Rows from block 4 of a small segmentation model, named by matrix and row number. Each number is 500 + 40 x the weight over its row's rms, rounded and kept within 0 to 999. All counts start at 0. Numbers have three digits each.
After each channel's rows are labels from the 100 images, of 14848, where the channel reaches its highest value: "strongest on" is what is common among them; "patch colour" is the nearest of a few named colours to the mean colour under the peak. Only what is clearly more common there than usual is listed. The data: small charts drawn from random numbers.
# conv: 3x3 conv (model.mid.0.conv.weight, 192x192x3x3, standardized in use, each kernel summed), inputs 0-95

conv.40:511530546460509516460503535508549569484429523439487538511510555483457474480473457535502435467598502550447476546501554560430564544500515496487507509573484551453563479429514448551447519541520472492505442518514481476493545547468478547505497551517497484490511517507536491505527453485519504463
strongest on: dip in the middle; items: four; bar chart
patch colour: white

conv.156:448515492502456510499550505534481458528511526519489491509487487521561516507487462552574495472439513529513532452493472489537472606445492530510476502603532408480472532549610489509545441437483503496515536492473437494451439498581492523520491497521477519543489509527536538530447485564504426510
strongest on: heat grid
patch colour: grey

conv.18:556519511527571551512463462507525484453470518464563507460535544440468509524579587509456484549556526533511487507486570459473469489518509519462610480433500528487510465436444463441489586514488494452546557540527521456542501534413485547464496587526509483444437462530460466475557540452420536533
strongest on: horizontal bar chart; items: eight
patch colour: grey

conv.59:517473430506507425492589515509509596566451476470476556558569551511470533524512472497487537513604462500578488518456458488537543519500529483483470455477474476514432482486493473464419458535473474602477500557489510492404475521536507510509532501460475583559513523562459508531556500488447464495
strongest on: area chart
patch colour: grey

conv.128:513489583527526459462487514505455463527498487476460510447487542460586463477525428499486452556501503518523490525532513497465466472524533490494542560500587584507547464522507560510470504539516497525524517417495527476494585443491481497484502473482520493452527516463538536397437518491520508509
strongest on: one colour; peak in the middle; line chart
patch colour: white

conv.74:466542553490445537492444475562492520449570541541588519567555559452462529522414432562462481448466507482535531475535521573523537449482503598521460560509547583412550477452509493510498502475448520487500521556507471466453498472489514493504479450494516493514507583480550509491432453512522492466
strongest on: one colour; radar chart; grid lines
patch colour: white

conv.61:493516553482438511435439526519553537469539502548418550536543566454482519488494470491469542456498477494486432480488496529497505465551521549530512613527476530548462427453455418481486514447410516474535510480541540395478455485499474505463466478433560523459560527427474460452503446462507469528
strongest on: heat grid
patch colour: pink

conv.67:488471472551494519530519553531589573562531467532535448570527534451456545515469521461468408563466475528525491480456501458458447523497520537443480520517493504493546486552537482516511573483492577455498531559490567507555504499478485514517488463470497517461472549531453477521423517421511465555
strongest on: grid lines
patch colour: pink

conv.17:452490513502399425472539481436568489494553549480526510518508486557466510494498518539485511526535502472497500427501568497572488546568465473489447486607455476441452498481600426504525524476547528452522503499522510468467534501522509512435470584540470515564486441536506568508448482506469497533
strongest on: one colour; radar chart; items: eight
patch colour: grey

conv.135:539471494489513450507512480538525502525407561517467530490466480550501463482488470527412515433576479488546485511530517497479563511449487494504430529534463487473459510499516524532532531490493423499531503489523589559542491443458520484480475539502534510580480520483520523501556431563511545475
strongest on: heat grid; items: six
patch colour: grey

conv.144:499556485536483520439527433488507563419414521446470485569499519498481492485476456472513520518473514540560443601548460545443573506505518565483473551474458507454563504536562502457615526451455484440518525555521533546459457542507558544517521481463500461513495528518535537510474439499509580468
strongest on: dip in the middle; grid lines; line chart
patch colour: white

conv.20:480540524467570539487515458497463528462480405483546481422453455470453491559598519501492547446560462554485475521520541514444532434494470500550528546488487501438527525533463462518441413479532495483491558517570483559510397532455448515547515466527480495501513493486471513543438500441522588420
strongest on: horizontal bar chart; items: three; ring chart
patch colour: grey

conv.69:577515522529540535521459489407574494544482443470536541466453523451541458511462474464445500485531454504517506476555453513505463468487499479510551517555493548502545421532430444550450529536489542468461465556533537519625511505499515517458484511506560525496494525498462511518493508418472562488
strongest on: grid lines; flat
patch colour: pink

conv.49:531392486505592477474493441510487440511504564534511472464459547567549485534538504518436464515510540437475514473524521519433483449455521610530441468474496493495471466485573574510535532507478471484535512521621444509460501480437492513482476518478548485531517491470564486559430497587468557517
strongest on: horizontal bar chart; items: four; items: three
patch colour: grey

conv.155:406509504485401461499588445523500457480462462553490493503453455492540499523508509496404514506478529514537439537503567491528458506505525530491553572510529516464517542473602457532522517471460488467519564478500527543459536530475504533464494517563485565485481461530468513512511473456506534516
strongest on: one colour; step chart; peak in the middle; trend: rising
patch colour: white

conv.99:477492523549487535538457469417524513470515407496540489526447508514487508496519513541476555501475537479464513481469433534446524551499539474535545523481563494502466553527562491496499564461544542469461482505461516478537549514457557516401467410553539475497489473534495578396520500561486444437
strongest on: heat grid
patch colour: grey

conv.24:559444513486593462456508518505499442508475452441509432527533503498513585534494531498507549565495511485492466472463481493493488452514458431452502494519466570423544435534583485474414546531517524559515526561520496545558514514468557522463547525494524457529509492502440551493465498520434484469
strongest on: one colour; radar chart; grid lines
patch colour: grey